A small GAN, trained from scratch.
Training: adamw at rate 0.00093, 4400 steps.
Data: trained on single printed letters, digits and signs in grey, bent and noisy, 98750 training examples.
Rows from block 11 of the discriminator of a small GAN, named by matrix and row number. Rows with one number belong to one channel. Each number is 128 + 32 x the weight over its row's rms, rounded and kept within 0 to 255. All counts start at 0.
After each channel's rows are labels from the 100 images, of 14976, where the channel reaches its highest value: "responds to" is what is common among them; "colour at peak" is the nearest of a few named colours to the mean colour under the peak. Only what is clearly more common there than usual is listed. The data: single printed letters, digits and signs in grey, bent and noisy.
# convs0: first 3x3 conv (discriminator.blocks.11.convs.0.weight, 208x208x3x3, each kernel summed), inputs 0-29
# convs1: second 3x3 conv (discriminator.blocks.11.convs.1.weight, 208x208x3x3, transposed, each kernel summed), outputs 0-29

convs0.178 [137 111 149 142  83 136  93 126 130 131 103 102  97 171 162  68  92 128  90  91  89 130 144 149  75 153 135 136 168 104]
convs1.178 [145 151 122 147 146 162 167 121  97 110 113 147  93 112 111 103 109 161  84 133  90 147 109 139 134 108 131  82 146  72]
responds to: dark on light
colour at peak: grey

convs0.22 [152 117 141 196 124 138 224 220  90 179 168 116 133 112 204 136 129 133 148 134 136 133 143 197  98 175 124 143  88 151]
convs1.22 [145 136 110 191 129 138 170 151  37 168 125 125 126 118 130  67 128 128 124 125 138 123 156 150 135 119 105 164 152  97]
responds to: the character @
colour at peak: grey

convs0.152 [126 102 124 201 134 135  93  79 166  89  95 123  87 130 158 102 150 141 150 113  65 147 153 188 113 132 102 160 145 110]
convs1.152 [151 122  96 179 134  61 213 104 131 204 115 121 195  73 114 122 129 186  83 145 113  32  50 162  80 168 134 135 116 109]
responds to: capital
colour at peak: grey

convs0.66 [138 124  80 133 154 172 183 118 186 128 199 131  60 152 177 117 161 100 146 119 141 100 161  47 115 152 118 145 122 157]
convs1.66 [139 182  72 129 128 188 110 128 155 148 123  83 176  97 182  70  83 125 121 115  99  71  89 186 121  93 122  99 157 155]
responds to: capital
colour at peak: black

convs0.134 [158 121 112  69  95 163 102  67 147  95  57  76 147 174 124 111 107 116 176  82 132 132 138 108 107  88 129 167 200 105]
convs1.134 [124 185 155 128 147 146 171 109 165 105 129 120 128 143 103 107 162 119 128 168 105 106 141  97 165  86 145 101 144 137]
responds to: the character =
colour at peak: grey

convs0.112 [112  82 100 110  91  93  96 133 111 110 107 115 113 136 102  85  80 118 108 112 116 113 109 134  77 124 120 125 142 130]
convs1.112 [154 163 153 171 162 206 179 144  41 140 121 144 117 103 146 104 112 187 114 126  85 118  91 176 127 132 170  75 166 135]
responds to: dark on light
colour at peak: white

convs0.41 [111  76 104 136 109 116  86 117  87 113  96  87  94 162 156  92 117  85 112  95 148 135 121 137  66 133 116 139 160 132]
convs1.41 [147 151 131 129 154 213 176 151  57 110 108 125 124  96 143 131 113 175 112 159  86  92 147 139 136 117 171  80 160 110]
responds to: dark on light
colour at peak: white

convs0.38 [144 114 104 138 129 160 167  92 158 181 101  85 126 121 181  57 101 133 107 104 105 167 160  86  97 137 117  86 117 101]
convs1.38 [168 186 105  96 143 176  76 116 132  78 116  88 168  98 143 103 106 116 176 126 138 164 136 224  80  70 168 138 139 170]
responds to: small letter
colour at peak: black

convs0.205 [108 101 108 127 123 154 134 123  47 126 154 146  99 125 118  75 118  47  82  94 200  81 136 124 136 132  59  91 147 161]
convs1.205 [126 178 139 121 147 205 203 133 101  88  96 150 138 142 182 150 110 194 142 146 128 117  65 163 146 109 199 143 138  87]
responds to: capital
colour at peak: grey

convs0.158 [186 105  82 150  77 168 106 136 122  74 121 120  81 175 118 103  98 129 124 102 138 142 138 150  95  85 145 136 219 116]
convs1.158 [121 178 120 250 156 168 180 134  67 174 134  95 175 100 137 125 151 202 104 127  71 126 131 112 110 145 154 140 166 120]
responds to: small letter; the character m
colour at peak: black

convs0.127 [160 117  94  78  82 135  96  86 173  96  73  97 101 187  76  94 128 109 162 124  65 132 146 109  71  94 164 180 134 102]
convs1.127 [147 169 177 167 157 188 149 144 126 145 149  93 211  81 121 101 129 139 106 141  74 114 110 167 146 111 144 102 147 126]
responds to: small letter
colour at peak: black

convs0.105 [ 95 128 141 152 113 103 128  98 110 187 202 127 143  86 217 140 130 175 122 123  80 143 125 217 129 150  79 127  73  97]
convs1.105 [131  70 109 101 122  79 123  89 143 136 113 145 151  85  80 121 112 176  77 114 143  92  62 155  84 146 143 129 127 111]
responds to: capital
colour at peak: grey

convs0.185 [139  68  71 122 110 161 153 162 137 145 127 110 137 145 116  78  83 105 122  95 134 175 162 120 100 117 107 123 142 143]
convs1.185 [136 138 111 147 134 169 105 126 108 148 126  82 167  59 125 104 121 129 159 130 106  95 123 103  99 157 197 133 107 167]
responds to: capital; the character Q; the character O
colour at peak: grey

convs0.62 [131  68  81  96 114 128  95 145 128  93  75  96 117 168  99  86  70  95  89  80 120 120 124 135  90 122 120 139 150 116]
convs1.62 [143 164 150 161 149 227 182 146  68 143  87  98 128  88 143 105 113 179 134 148 117  96 118 118 122  92 169  71 159 111]
responds to: capital
colour at peak: black

convs0.107 [180  90 125 162 125 145 172 119 134 165 101 112 113 177 124 118  69  86 160 131 189 154 146 157 121  76 157 186 184 121]
convs1.107 [131 148 136 226 141 197 192 156  35 164 113  83 106  85 126 112 132 208 124 136 111 150 152 127 110 179 167 139 145 161]
responds to: the character =
colour at peak: black

convs0.115 [148  82  85  96 122 149  97 150 129  76  88 101 122 134 101  73  45  95 121  74 153 104 113 119  98 102 132 125 111 142]
convs1.115 [150 181 157 147 143 196 191 125  46 116  98  94 113 114 162 157 123 174 132 150 111 113 104 146 137 156 144 100 191 119]
responds to: dark on light
colour at peak: white

convs0.79 [171 109 122 160 123 132 165 195  69 140 149 107 121 125 187 123 137  88 138 114 119 145 139 170 124 175 143 150 100 143]
convs1.79 [127 120 142 173 139 109 164 160  28 112 133 106 120 112 138  94 150 109 108 139 109 144 148 133 152 148 112 104 148  97]
responds to: the character @
colour at peak: grey

convs0.78 [179 141 104  67 151 153 162  85 129 107  66 132 153 180  61 120  69 116 158 118 182 101 129  61 117  68 146 149 160 128]
convs1.78 [138 167 167 156 133 192 174 140  50 127 105 106  86 111 176 159 138 201 147 128  74 154 102 145 100 146 141 154 161 125]
responds to: small letter
colour at peak: black

convs0.147 [167 121 120 132 112 135 186  94  41 131 122 107  93 148 129 106 141  83 122 111 139 127 147 107 110 170 171 138 120 144]
convs1.147 [159 149 127 163 159 176 133 181 107 122 128 122 106  90 153  84 159 172 124 165 112 186 172 168 123 164 118 132 172 116]
responds to: capital
colour at peak: grey

convs0.83 [122  80  89 137 121 105 114 155 109 119  93  90 126 140 126  79  99  89 110 100 121 118 127 118  76 115 126 138 139 125]
convs1.83 [142 166 136 149 172 224 143 129  63 109  86 126 107  80 128 109 103 149  99 138 121 114  89 142 136  96 142  66 195 107]
responds to: dark on light
colour at peak: white

convs0.28 [132  75  92 147 102 126 115 120  90 141 101  70 120 154 102  62 109 110 134  91 118 106  92 181  91 116  98 125 162 137]
convs1.28 [132 163 130 138 154 193 172 141  78 116 108 122 120  85 141 145 133 151  91 140 102 122 105 114 138 119 199  72 176  96]
responds to: dark on light
colour at peak: white

convs0.195 [135 108 107  83  76 163 149 102 127 128 110 107 122 181 104  87  79  56 152 128 121 154 159  75 114 141 145 160 184 145]
convs1.195 [129 132 154 100 162 125 129 171 153 191 139 118 126 149 146 103 127 143 158 132 120 124  98 142  96 121 160 109 103 170]
responds to: dark on light; digit
colour at peak: white

convs0.161 [ 82  87 154 165  94 120  79 107 150  86 192 119 110 100 158  93 192 131  74 126  83 181 162 191 131 196 112 123  90 125]
convs1.161 [132  77 129 139 145 104 192 112 135 194  93 148 143 130 117 137 113 163 105 135 196   7  43 171 100 111 184 139 129 121]
responds to: capital
colour at peak: grey